Weights of a small CTC image transcriber: layers 6.
Rows from block 2 of a small CTC image transcriber, named by matrix and row number. Rows with one number belong to one neuron. Each number is 500 + 25 x the weight over its row's rms, rounded and kept within 0 to 999. All counts start at 0. Numbers have three digits each.
After each neuron's rows are labels from the 100 images, of 14848, where the neuron reaches its highest value: "strongest on" is what is common among them; "patch colour" is the nearest of a few named colours to the mean colour under the peak. Only what is clearly more common there than usual is listed. The data: numbers of one to four digits printed on busy colour backdrops. In brackets: how many of the 100, against the usual share in percent.
# fc1: MLP up (model.blocks.2.mlp.fc1.weight, 768x192), inputs 0-191
# fc2: MLP down (model.blocks.2.mlp.fc2.weight, 192x768, transposed), outputs 0-191

fc1.445:527444507472463477448485499505521497504523509490487533509480503476491500525481494513468485527481455495479520459562561488508496472501543539511533461482481496506504481521490506479487491490502508457464482472493475535538506468492517490496461463548498484524468531478485560512439476523501535557508512439474491496519496469533503498522459493485504497517517525530534573491503518545497507484488503504504495474470487499507522494458482510469497520523498513491521501507488513505467513523516492488503471510512530477504502498488546530495511512474498543511500519473460494473501518448491481566
fc2.445:451507513515541518540498523533511520507456453470540465510522504470492499497506466506509494448521538503509493516474430470508487515476499466461471524500490517491529537475519520480541500474510503521575494501484523465511501519474480545532516492525469492478508492494496465493532535481525480441484524523541507501526513522482526504491510487516492479482472468513503444502470479486492504481522485500502527527559532499532503511546463465525508483510464499512489480515493513471528462490534465507473491501492514485486512489531479473483555493514479469468515453516527539506506484546499497475
strongest on: on a plate (93 vs 40.2)
patch colour: black (36 vs 14.1)

fc1.326:517520503509447497489533506508523494517484507482476493480518490518526511499515491492482508517492499501474523448517489504535469501525514539521483506508546500491496519481474508490533530517467487510508488491506496449477528482493510540498527487456488497523500554510481547572490479505517519496487531486515509482537506583519488518488509555511503468484527543499505514537495546453471528489503477512494492510479483504491512520512513510541509521548517495524553488522496491524488471549514520474537511537470498502491462454471520466532525532542530514509474502560496525444530495545540491498
fc2.326:476500503491472440506450511514465508537499519489515517494473551491501506497513532489509544493506508534483494562505498489524489512479521464490487525462451485529483474483520517521467513503539502493529535483498477561506495534527519479521487576562530500468496510505509493487469505490490459499499492504525514512489487438519502464485485481509487521521487461447475495496493503492499496483496528529515484506528476532492496489489506494440447458491503508483450472471499469454529527498506505531485497448492543490512511519479485508489502522473489519502517533441490528549458489474479508486
strongest on: on a plate (67 vs 40.2)
patch colour: brown (61 vs 26.3)

fc1.452:504504490496473497472486526541486516463524520539473484510476534516497482470466496507504452490523486555473476517539513479523465492503502527529545493517521497499497513487531545443476498485448486503559482498495470464515494474533503522554453517504504472474486517472468537468477505518491473505478487520469465451509478476469489561485510486483478501535506535518472484524497493501513497486486505511488511502498509521457496462467537507512451496482513485538488542511485469471464503472475521467484486530478490513467531481486522520521542483495493470482477475510487455516480455472548503467
fc2.452:451495471488481510529474478516495468521504519485454494502545466508523468517530483508500506506507486487497553499468466487472530486537496531536505495496506511521520523457478509476483484528476508486470528473494522498518475467486476490484558518520483505523517475527517516511480457489515574529488523451491548532480509493516527495502515506529496472464516483513491504492527514523520471527482498522513548486490536460472481537486494503450539473483473484438461493480503510517540553551483495476464504528529530517523495535521505499514501487460496548494496484518552509494507541482494478542
strongest on: white ink (30 vs 8.4)
patch colour: brown (55 vs 26.3)

fc1.398:458504518476505512546515474477497506490487465468493485520488525489510486476449477553501510486486502488495466475484546472502489512474505500501471499466489453438455488507488507496504478516470518502497545524472484540547533511515473537490512491508467498509475480512464493481479524463529523489483511534510480540502494511499493533431515511520474528465493520515477498497494522521528513532493531487478492527500497458506508551528542497491532501533492447517503553480517521468421521507460501500511489573508482514486485526495528530507489464541517476491493492453511487517502467488502472528
fc2.398:481501509506481493481482524495503485538488468508491505498478506488468508529524504487531455496523485497469503522496482491523479531464523509478515499490487518560568466467511495497540501510508461483517459522514513511515478503555515485526524517476546487492460545482506491479511529521492494520495479484517482473478492507507499470560515501466500463531511466533506491474525474495487476466496508568511468502520491535470453501505438480506494491482498531534449514511471499485554454510544477487455496466467463503497525495504490468493540499477520497536493531513489507491510524529510543426
strongest on: length: four (51 vs 25.2)
patch colour: brown (55 vs 26.3)

fc1.255:537512506502531527469532479500500449493525439540492508524500527421515509479500465476480489440522501543537456498493481518487499563549499498530495487506507477469489469498514492481513494513506494533476510499475488495473520462489536447499492500478473506496471459522520521545498489524461492496503462523488506479493498482504552503496506501501494492502498514459516493482484537463472525501546490523507506482522466442501492485496490526539458490464534478506484514501493523484531469422500525480494548495495496512471499515516503495506498499457524480490478492492481481538538510507462460455
fc2.255:438523488505464502476481486518521532472464523477485451493494509520534494520471501504436492484505467477492478555496485510528480494520509477488488504474515519480518530482497471548506518490526506527513512473499469509500535535472547519494529542517473518515455479464511463484476495527499499462475500498485493503509517446520491461482510527496520486494491523534482493497483518551555486500513529473516511503499515522510503554521447525494497551511530507463523482539495553519475493485451477507511458511505473498500487488497524521480533532520501472539547470468481508475465460539472524517
strongest on: white ink (33 vs 8.4)
patch colour: brown (63 vs 26.3)

fc1.677:487486499483501531477473547550478494540471533508500502512461507507502504502533481501514492472511527459494484501447506546459518536491512497469487513465489443493531464486482507531546510542516469515486480491475506492539503491460529488474475524464521487470554517505494489469524506473513488502499525518477553519557493529500491493480498518485529476530486503485511513516499484455507509497486471507497494535542532504516518464493532471507506499500541487523503445480500466505541486541467460530537504530450496516465470531495473537483481535519501471487495499485503494518569465506496530542
fc2.677:491524503468504493522502472466506523421526501489468484526478544461501459497553539528523496472505476521530520477508526451533501551462527519511446465521474524514484473491540478494459504434489536466496505533529512527446462506524486492509489458493467508539474518502511506497494475507492511527512512514506478496497482502496510492499519503467509550537477514501462487515493504506506478471526508511500462501489506500482495533491482513471519505460518470495498539493492513492507551461512511539471506468516466496539517509539543514538551489485463493483490455498501493484517535497533505533
strongest on: black ink (32 vs 8.2)
patch colour: pink (49 vs 18.8); white (28 vs 9.5)

fc1.634:533476495470483496491476498478493466458519543504506517517505542494509506483516540505501502498501466491487549521477511481445508496518510554459451500492527489489527527466496497546472497457438564510517502502512477530501507474521482546493529471450514504470484516492482526482502494446555526485523547506536509509505489465521485493494482529499517451549523500519456501520496476525517456508524482517514499435528552477466503499504499539502518518512483493520501508479475505536475479492530489462533480478516488470489509494432535504508476498502500531527503526490496511477485497522525491475
fc2.634:483527494499493498456508504500527511495507492499495491485477509490494532498526439515482494508515540489537475475498501519495494488494502504549471469512466465462479485484525520474521498516516492486470496491491530475516495494482506456504486485525484519549511509503498495470456580545496472470509491455511511495465529515510455510500539454501465539470514481513525541473500474498519550481523512496477459547455483501518512489535581516498498539472474514499542455498497473463500502491484487477531498503487560533518501513550485553517465527473487519497497471486486470479460484517495523476
strongest on: teal ink (61 vs 8.8)
patch colour: grey (57 vs 27.4)

fc1.497:473486511514487492468535526517498534459515543515495456513516513439521531505569482486505483521464459498490465518492537477484525497474531492486481501501495499506489518536435514500527508461475521500500500504474508522519502532506513526537474474505513473533466522535481458499504503476540501501558479506540518555520500507474492486484504488518505535500511511504485539499484497486480483525470529532452514483478540511524448486498523534466464473492544462548542499509522475496513463502534518499517493502464474477524527495499554467542513483501493475542517479519511472484521471495472481494
fc2.497:480487482481574442507495479497447528521509507475492513478525546534502471529474487504467511471509516480501517475522494504507479508547543521518501475466477475462489522465523490508505528494526474509529463492517479501462482491515489489463536544555507473484497484493489539516516488544476472502481498466465514495510479507504500558516518528465510462489487432477510495496521482493528488477523478486502477480536493500451481487491487495517510548545484514488460494525479491483491487488488513508489499493530521508515487518478443560486514497529528529486485452546501559467493531529507512499
strongest on: yellow ink (27 vs 8.4)
patch colour: black (57 vs 14.1)

fc1.8:531525533504472514523530507517505506501526567505486515505505494485558504483496489500529518496498509511483517477506528544515524540486501515464475494478449474503491510503487488495497508502497471520521507512506502492446493505521438508459487521502550459531496478533483496499499523497461545490542512506489519512550495499470486467511526451526511514513568498531478529489478506453473448577503531517474510490535481533504486480453517501540495544478481469522460491495499448463490488495501488511498508555469520466531505524530512500486532517485504488491482505516486447466489481506533501504
fc2.8:529516441478516519484502481485494506527473490514477489498466487490489464499539531500490522510463468444472453497540524523489458431550479509510514454469483478495512495476486457488575503485510490526493523486515478525488497521509550468502487509513483487520468487473498495538490512454496538485455514479514526481474491533507498517500496540488479478508460472495496511517536511517528513516473443488533492507485532501494484523568500541465516478510501489531511506535515510491512535500498545462518472419502497529506503493493496511496517514507484509519548501503503542534513488525492479508
strongest on: white ink (30 vs 8.4)
patch colour: brown (56 vs 26.3); black (32 vs 14.1)

fc1.684:470516508496490511516493478546526520512526428508486532501478513462498500492541448515449531534463527515485509500540513508479507498534521488512521519485502528540476498466539485511484523491507532528520476448534458537516538496508482460558462519490532477488506444483457543484485459486538520527480516494529495465483519492481518470521504511479503519465508474517493496502480539491557460530483510488474485470530496506520486488502515536518516468517488519503517493478471544518528474510512526510532527532485539539491492499500503544480523513468502488550516472507548482503502507517521518507
fc2.684:487515496530507511487516473507496544552498504532497533534515434476513503533521496530522499483448493522476519500493474492496487510483530472484519513578512519558524512509488507502510555504508508497483515476520511526495494543489493481484486439521479467480507455478423467514487476547483523472508489528521547487490503454445480520543537554524492514521465506492506528537531480502499478488447489504504518535488496495505465509508492491505541490561508502523478496463500497484476499529510525505511495515478503559499469511545484472517497490514519509507518495483458485484483498525486500499
strongest on: length: three (81 vs 25.1)
patch colour: black (46 vs 14.1)

fc1.636:536516479473504475518485482527468550515474503513526509501505511486504489519532495516510495479488485487529494503481524522541496496496492509523501543482472515499535512459458501473495478492512509511517502548475521503507509540515465483550478523488506475515492499451479483505521496472485506467518487520497522522531449489512478526479513530495526492506543445497474548527489482438494539488474518521474475504477512532451501471510504560507529529536512473507500502563523554539462494502526497546516481508485474486513487519507525539527483452494511513404493513470489491518539476500486485476
fc2.636:489505509578512489492471525463544468516495468528451497540489503531555470504469480518497497540529488512513516498464483462452491484521481473475481535534488533534480466527511469482495500505508516546513482450521475500533505475527520486475505521520488586509441508528539498509507479532519517503486488477557501515478483505515495496458494488491469538525472531508497481489509499520495526474542463502502498489514464503507481471495552506499492487452490519475505459471496478473508504532516513479500510482506508509464528507481531483461528525516519489540499477503475505487459492540493466502
strongest on: length: three (53 vs 25.1)
patch colour: brown (55 vs 26.3)

fc1.131:489504464500517486521496479554484524503499524485495500491463485484477510427486524451508503497506470476475518506518507490507510484496526489521487508496535547499498494514454536507523486495564530507514491523504505492546505498531474456505530492465454533520502492489474473523501490469539470541534503549501514472529522496518540525565537473523488477477477505510453500537491486518516533503487499473456500510501510460490517511508508494508547522501493483482462494499505488490497476507448534469522546512480538506490505459440497511557530485487530503496447545504472514467523515499468467500
fc2.131:529466520527499495506473524469504452453546503475489486505519475505567489535480499556499458493509556526488454513523508469502472538460484477472501492508466468489492476486517492498504462517487517500483529495455526507479483506481534470514494503505521469511531490512483502446472509504456512462465498442490489477471497525486504505436524526472488473515510490495488528481489484494488456490521554456547471492503488501524511511517503495518503501521533503542478521471483512520520528493542484498515515486512554509524508527507522514481525507466479535555512508496499461558499489474529474514
strongest on: black ink (26 vs 8.2); blue ink (25 vs 8.3)
patch colour: grey (56 vs 27.4)

fc1.610:505499489516518483502501486495430503469509507542499504514497536527489462473517486554496496513499510471543507532499487544491448521537472478511522478493505453502458466496518499558461489525550512500469525473553476546563507486522509463494480533477504549471502508541496484492520468493478507469500519459510514533491518482496506483485486482498547469528510498518495529454514503503505521498503514522508545512486510543446531500461526503499509479488499469537509511513491488471530522445495527484479553520491507499496488527515460492484471513504504487514493504527499470509519481460570491515
fc2.610:479521473484453527536510512500527483471480484473476522527464488494508495480486525506504508489520503560486494507511507515513493510499523551488466540513460547520497549503491478497553518487529479431497491491493488477509490516507513511468488503485530506513508518467476498496504500491437460471494488540505499517515500500496508489579524523517449502487502473462515482516495524524543475524484512450486465497533520480572478535521487505512497476488496459447534514509491527505477479529513485486483511492489546461528511507456507508543532515506497456506498520470485549492525487494442528500
strongest on: white ink (28 vs 8.4)
patch colour: brown (58 vs 26.3)

fc1.740:492507477489473484499531496510538526471515513512483520499496497470510475510505549545510523489475465485512535540533478478542449498531505466516515476485518469496498519513537489474443515490476507490488490461487490512457527531487491539522483486490525498498520474474459490456495472471475478521526448479553482504497477523453509493531514501530509507544493482491513511543487456526507490529506535497518528508475429509449466528483492522491500475470484533509454525535498494539506473466498493507499482487549478493507506541537490507522539484509524525535518505506464492456471556493498474510
fc2.740:513509503518499492520512473451457522499495509487486504520474519523479472465519516496528457499515519484498492502520511518498468508468452541499468510509459497488502485530473500521483504475497511513488498557469518515489445515561529439540445487539528516540505523501521489484488508510533523503531506519485531532505489471537525463522484531505522554492470512502489475480522495486529512509491509514481481559498506505516516496475529501473514539499533479503491497473488498497496520467538491522547492526502495500492542495484529529443503501481502515448496464495538496570548570523505504531
strongest on: length: one (55 vs 24.5); yellow ink (42 vs 8.4)
patch colour: brown (67 vs 26.3)

fc1.143:477473458512477443514490476507468503490494483492459490486501520452524488474484524546463497478508490519487507483519498514487481503513458483511471514486495488476503501510524547431497524502515509496509493509463498519519489533462498493540502494492470466502520504519450498490521509502487496565489486519481435498488499516481491578488517467501432531501501496525471512503509490523516484516531508523488487504497450469494522476529475535523479475536543447499513572453499486514465494506473533486468449517498508505492526510476503533507564516478514463499467486519497518519469519507514483502
fc2.143:482508498465475471501472522483526482447517498499533504500475486561490484529493482496490515525480450528503510501474538479532545495492493532494508470496493503512508493488499494508527497494504499471516508486521443424522523459536462504514477491499540502502486475506518506490509537502524479486485516425531537521501485476550498453533489526522498461524516509470513504539522522529497490508485499480510525543502495500517451571491486485495490525476483507508432474511504529513556497538474502479502584526479487504510485495500479503535511511502509522512524515511503461549491473501530486477
strongest on: white ink (30 vs 8.4)
patch colour: brown (62 vs 26.3)

fc1.502:488511498458467478450476553504503474471534508512505507535523511495522468478500541503489482501515503472498496523512486465470485500488534526441496527502487479469472488532467479498505505511478517506471484471518475526523493473493520464498479487487491457471472516515472480490487492469535498509489512495507502569501511479517513496515517521536528519495520495535473519491519527506481514496468484546489482505501541523466536444534494534470444476510485474560527519550513457506522524458498515543510479501492467495425550535465532483521498525465524496448519494510513483503477486500487506476
fc2.502:492501521530504489500542459452481483551506472471481508454506521540526524529491501561539480473493524544480479500503476521539502486480505465482515502504506484467516530453521535486473483522511489530561568516513511479502507502497505483478529487523510515513533509505509515473474535516469547491529471462488474438521476549521490528483500483486478517521502511419535487518513483505502507501510478480530489485527449507513481514482520492493503501491486533508481469447479471489478478528527459475515500518522476490543464491516482528484481524509518520559494485509482489506488493494455483496
strongest on: length: one (50 vs 24.5); black ink (27 vs 8.2)
patch colour: grey (59 vs 27.4)

fc1.432:524517503537485480481508481478448446483497502475515500501536523464526483495528523534476485450526489521520500484526518516522516555481530508424509454513544527514483531514509471503497487499480511476524472468494473469495467517500516493509520482517497492470491486452485513514448509464520525539473525487500507499470543511479507484515510524506474515499499469512521516498528515549532499513474459521463448500509512503489519486477443524533543516468537477541533468528453467469513503483494535540531525486488519502492509515533531515519497492525564484520484511540500515494507479507474497472
fc2.432:488468486464512465503485539516547528494489515479512513509493493507512533505522469485513451495502503488497502515523492495471509488475425526545500486502489483517500459492564515492542481515473474509523485492489531521505498536508489493495454472503550542508502525546496502473471539506462481534521476494472520489558501530526487470514449480531518492473519508495463456522506505470492499530512540469522545530502470487501451503515521521477524528485521517504523500540537503471447526508480496483464454514513518534517482527528520514515520476507480495469523485464461465529516479468481492458
strongest on: teal ink (53 vs 8.8)
patch colour: grey (64 vs 27.4)

fc1.401:484485519478490534466515496512504495442459513500522502486493509521516488509480516523495509473492505503533475530520547425519503543538524493490541488522491517483430459479509526505503545540492498514515495501542510470431557506530502501484507471500524494469467516478474538488472512497483483477492520520547462518482513517524521461548478538522510519495514520536520504508525520464557497489481516471509492521457465487488454494491508464528459521483481467526490524529508498530464476483498473496533480497516469504469476474507482506532466470488517534547508504493518502507457488498508484494
fc2.401:492510488475479516531483482491496494487505507494490541510479534495478510503495484493505501458478500503514530440520529494437508524453519505499476496516549453529524489521523470495455487468535517502455509515516494537504467499496493497494481512442485493485533458536544512526510514530480491475497478518486488463483447462506488538502452485508479505475473503487485553530493466503506554522470477522491504490499550498540498529526506527515529510517514484466510486449471546516543479486497552517466500513514492467568497492495503480501471535519461484471499470494486502511489517517497563487
strongest on: length: four (52 vs 25.2); white ink (26 vs 8.4)
patch colour: brown (54 vs 26.3)

fc1.479:500517520539453490474503521495497533529499504528475498507510519542542500526538487536535547527548503521521466464508517532543492547545497490514441491509463489485508488528525500509501511536498493515517464463513459491507458512515527483491479477489484498508453475480504494518489489536552508505532473518510525468523508460480489495550488460480474506530494440479549506491498496491474519537481488481497502477508471483513516510460560504453485551499527471488489483499530509481504495529503529454526487537532483538468508503528510495472451474510487510504462501487522532493529488471511482484
fc2.479:499477518489516503487529467495498490464492479504494492484465509459495504475511527514489504505518463487448514503457519476516514495446526499494539465510540487552550506481478495496491498471517493460464542520509509465520542489462506501484507526491504463484520513504474492477504555478473501481497491522496484478468525545499542489441517494545486482492499543498500507502548497502449488461519480490508507559500550470493496538500498471523527488486452488496485576498507512561478489468515440509488512472490503460508483503460475525502497540515482466511524524498456499512523499491490532527
strongest on: teal ink (64 vs 8.8); green ink (28 vs 8.2)
patch colour: green (30 vs 2.1)

fc1.550:473485512526508503488523517490452478455525511493469495490494511545490540535506509490470480481509505510526536547508504492547575497523489489503520477489506520500518497497502506475463488488496511464450498496534540490530482489480500434510498509503481473497497523506516503514495487524508483495473514456485481494473493510526538506469477517549486521546499468485555484505507492506507534470492521492473529540519469440470507499530442497499472501501480498469560463522500489522539507504461471481517481451489472508510493464476508521510439485490514495546496478488508477470470533480425506493
fc2.550:530515455518544504468497502463513494492496463471514488488494482483461511506529530548510506505511497460477485496521509494532493484513527539512508528520506493463475493528521487522505501503494500513538502543495484509504499489491525520453482503475487487532486452505516496476552489470512540512512476528502547485517527531515465458518535492469512507449494512542489490512518506531497446517499500465515531454483505504511518525494500510520527508510486502509463528484516513467460520495531500490490486523459544497489562551516502482516525534476498470420508481496518518511576490512582475511
strongest on: white ink (34 vs 8.4)
patch colour: brown (61 vs 26.3)

fc1.664:488542472499526474475478548498507486468536529499498429455497418499491513542480503500523491475533488526527478483500496505506482494479524498477495490469517504489452495503492475456469469463512482530439481534511502453536494524560515510536501522538473504522482515500467517521524519516439504492469465459518499514493493500504500493498454487537490469489487477525518511511504492468504527505533463499552472527510525523477516490465471458478497511509510517482523513512512499480483499494468520513524516490503498479474526501522493555496496507491483485503524476437511443481486477519491455501
fc2.664:507473528472479551527488456460490489519494477492505553562511563523467450437515467534470496522481518450510527491500508476513525497522504486528538498498493499501528500484521501516546516481495503487548515501515507507492482492473476467481503480520523533460509518466535468474487510477511536536492510516453493497534468473496478543519534496507508509480526548486511500469516503547468499496461545468481520475468458468508508518505467516518524506529477499489471478485501487521508479490504471475517469524484480489518487502510486413532497494513504526494506542556495520502502500485495519499
strongest on: yellow ink (28 vs 8.4)
patch colour: black (42 vs 14.1)

fc1.107:515450529514495483455498492464507447429500547511513504516516505527489523531502535522530453507500506511481495512465501500518477498478495516529416516509498442503536523508478483507470506445498536516505524494507501507535496456525516525534511526530491494465500518495512522492507470514548509482507495516510532466494508494519510462492482507472497445502528532529486501532508505499525496490514482467500503441529504454457499478519509514483502550534458495529500482487500534485492508478540489465565512504523495496494521556488491534520488513493526515486514524513529534471498495525552475485
fc2.107:474543474480515456553523526497493525534464496508482530509501483510479517494503453469494534502518504493521486488518502545473505504552510475471540503490472523470472468458509515521584494506490465529474429492499520507500501533482511473494487455462524546498459490498502481482500511530487503483525530455452504456485507470465501500524494504512498495475493507540504535502481474495500537507451541538499484529477480527510521481504517512502517521521524500494438510516478499496520498517481474521476485469515503510519447516544507498527480465496478493513470488488452498491464465465481503462
strongest on: teal ink (71 vs 8.8)
patch colour: grey (62 vs 27.4)

fc1.510:473494525456504542472494514566486471514505468485498508524466475470467522509503464456502524494465526496518514504469543518473473500483524516506505485475475471487566561472540458523486495480519510503522517481480473522566485516488524445508459510511538476516467511475496499499517500475498489492463526487520519512527500532522469461505506494483524534494473495469538536507537510505482453469453479481534492535510525530550573481515515496492482496511474500495496524509488497489543523507508502470523515525492522504507508505492463495480514524463498498450507510526509469467532511469493517477
fc2.510:513471513499486468529523521465508548471517523502498521490480537482481485478547539472538490502524482497492498489531501439517517517515463526516486530512474493562439476534510477464480496502500491492480498516543479486488508457536466491542499517526507553521542495489543478505533534526524475506499464500489513507486470475519546513519441507486468493466502504499492483504492441478531517506520513541457500476487538506515488568513490525530502495513560502474481479484468480484530514482497516544475485517490505487495509548508500500520480538547505478535494487482487482518476518534522499497
strongest on: length: four (55 vs 25.2)
patch colour: grey (64 vs 27.4)

fc1.173:516463525555494524479473521469446506449466511502441515449524484517536515522501507511508539504531510499526508514532504501524465541491474512494437489498543498533468530498508447502515509503487554498551493482524455492506488506512521483510491477472482514447483504455491509508475504488570489513501489484500498513497541490496494489529504515472495502557537466508501503528543561504521481515516465473498498458512501482485501509484503551494532535520490461519503470495465515484496471507537522452527516495519504515528528515497503496459477504528517489516475513486530531499518509510524468473
fc2.173:490565478467481453481538540479530488522490468451484480535495505472497487469540532475501469524509497538509490496491514494505497485472511491490507504517499501507528458469501548450472500507506458527471493474511495507512535474458505473473474499483509497481526504515471493448551552479512479504500502485514471498495473456487506500522484500495524525475517528481495490450483510494513520522509542532506487515527506571528537474507495472519498491475516518511529491537530539473495550480495445454476510555471554455504502497517506512537500502463517510526527515529471475491491516495466503508
strongest on: teal ink (58 vs 8.8); green ink (25 vs 8.2)
patch colour: grey (57 vs 27.4); green (27 vs 2.1)

fc1.417:507484455496505505510464476520488469494519499497491517557480527554504495492470527514510475478501444490499540496545490511507472581521510457510502462483547515485525502530491501483493503512507505534489503522476494497510530469484550449551523548500528468498518503480495466491507496457468515514453496550486512487506473520508492538535483480527496522528514463519514509482484468527499470486500472477509475531481459459514557509517484486557474493506475543508460522512506521502460527477493525475535516486481529543508508516481518501501502512485526517481493472554477508509496531467511510473
fc2.417:458511512497507447511524467514497516541504497493462490477506510480484503507463479547533520497497544560524475513481539500508530475508519498486463505516480482490475532480520490464493463491496518528545533496542492475492503514527499523474516512497508482513457514504492532496507519494517507490543512454507509494510536497492466475454568527504496538504481442454512507471491515496455522463525514499541480462517552513445483510509547498454521540532500478498549461487520482482510459476512475521499483503487515459526534478523482534489471522520470485505537457497485477500507485498512505519
strongest on: black ink (25 vs 8.2); blue ink (25 vs 8.3)
patch colour: pink (41 vs 18.8); white (37 vs 9.5)

fc1.324:488490495480419490479547551538503496483469490510528488516523513501482543505470487482492482442493531470480482532498493504490483453498521576522469509514503511479510496521479517508500519529531492465539498510462473504457460510542508529504531495523479505465486508495504481487455492532489487569513539465460514514541522491484476459476503531503475489499476467520534507515442461495476525497500501464471504494512473533518471497489496502496513490543496467479527504537488483512487484490482506511494492543459476495456497505474510508525476458480491492499482479477491437485496464523488478490
fc2.324:506529520544498500542533482509497520554491503475533509494520523518509500423525490503496548485463500516499505493499510529515510505473493486464532486497476533512516539513509517486461479517507488502476483490494517514550544518534507517481522485473497521505535466484477506502538491513464518504515482481476474499489508551493496548500505520529523466525508516500443493520561503538473501508528506498525497530509504487480507509514523510481464478509558491544459540433458485482489500486494433463519534517476537482456532511544541452474486493524463472497500505487483516496496525478513511497
strongest on: yellow ink (37 vs 8.4)
patch colour: brown (67 vs 26.3)

fc1.127:493501464487509473446492487533497460476500477487486495481492525515502533523499508530477488484539494490526500550508512505533475492522514464509499514501510522472532469490516526486503502494528519523508463474471494536481496475474506464507504482490482480497527522509505473518473476526521497474487510485523448475469484522499524555493498515524483502499504466547510465486497487523538512496458482496497541507507484431443474500508503521432493506525510480556498495557501528519529493555449516516474448535508503511482526478473461462528455478530514506556458491492493521521466552490502498511
fc2.127:528515474523465505474547548481478532488483530540474526508506493475485482496517549520533529550479479519459471481519496520522532487517494496523505459502474498521503485499503554479500499516466501519499523482498493491487562494467511522507498539472501503511522493488488506486515472464518462531523498517495493544507477468526507514492531508502545450450495494475488526494535503515492462497506486451529504504504512503554554542492486477533489519468482529463550461503471484487481510476502522482505503473451535458479472553532483513532531524480481469490553496494472513478530496483537493510
strongest on: length: three (58 vs 25.1); blue ink (29 vs 8.3)
patch colour: grey (62 vs 27.4)

fc1.123:513481519500516524455489513503475491470479481511507492502457515490523565510513487553488507486480521496509512521493476524539513503526509457513514517517478515502522497514496500520484524483448507484451493517502546471485474482507484478525454571477479470499505494525521549527483536482471540495457536464475469516522526485519482556464494547513509507491491442477537496500504478466503459537500503508490524516520503485474502516519489529527480514479496481490570457477495494503519500503463480517507479521485485466497500478524496546463481489550491495538482496511498521450458512489526540547
fc2.123:498519539498507488478551499472507518514503548495503537506542521546502488552515529522501471486527509503510487531534502497410518496507504521478498532490532462486540498500513510479471500505532492506517490470481488532506520489460531487481494507513541478536484524504500431487525479557473493483573467525538495502524475500507470452498481508484502503482512525521505485487507498503504485532512504442512493513497481529513546487486493483488521521509460524493481501496516513468477536471500491487482509510503467541506520523505479506521497508437557504479472541473499497533570505484458502479
strongest on: white ink (31 vs 8.4); yellow ink (28 vs 8.4)
patch colour: brown (73 vs 26.3)

fc1.239:494495489500503507535503489499448493501480502516544498438548526498484499548501488543472528465488492518463506497498533517467461529474478514478489479519502509475474506478472513497482476513502480512496467491480471470503464554530549478507498490514529510493486429499532543479511498508496492538452514488537480533453530544504547462487544538446515473491493530534493537548509498468510489530497476533497487486534505477495495496497514533526474503513490517550469492483525516461496492448477475466531525436493503500507467504476495506516491503480537519517483479502489510541513492491517483489
fc2.239:491473495479500450442454475531556562519535510482476482548445466525510513542477474498491514522463515526538498491497498480502554480497500492509493493509511520486516505522500480534498516513496498481492482477488488529472491518487482510513467528491481509510540533534477478479485476549532485499516462502459474483504473503493522515517429460489523518513514474529471559497538487468521518510542527459470497512463437511503492508520514510511516511466504468512525478491542493535535475559516508500512518492492470474502538493490491534489525480485496477448479498520491513502507483516531510520
strongest on: black ink (27 vs 8.2); blue ink (27 vs 8.3)
patch colour: white (30 vs 9.5)

fc1.115:487508498546511511457532549500503483505520473514483514512496513532487520519492491477485503495501482471525508472485489458509498520539477503469512538529513461477489492540499538505543507461505473492450550508490496457483536533490545501499519507495532501520478535484489520502451488525449504508474496460528495494520466505521509470505533503490485510474462464521547427485500456498480521475470461498534506473511488502517566508545506497501490488517511465501491516517481536481530505543469488460488455503513497537440525509502484487509456525524500482556530479504502502525511509508510456528
fc2.115:545503477496526505530505480493498497524486556513504449518481502458519450496542500497463508531497495492481483534517509527483465465489482437524516489471530521491533521563505496492481529532447550511528499481534482519505484508512475485514453513494439469476461513487536478528542478472516528480529507506528510520468505505504477535537498511496488510503540504488512529523520556494505497484497541481547490505498513497506492480469494507509490500489517496507549488516512460516506536467473483547521485494427515498526497523521491489469508494504529551450485501522508464489503514490532487465
strongest on: black ink (32 vs 8.2)
patch colour: pink (53 vs 18.8)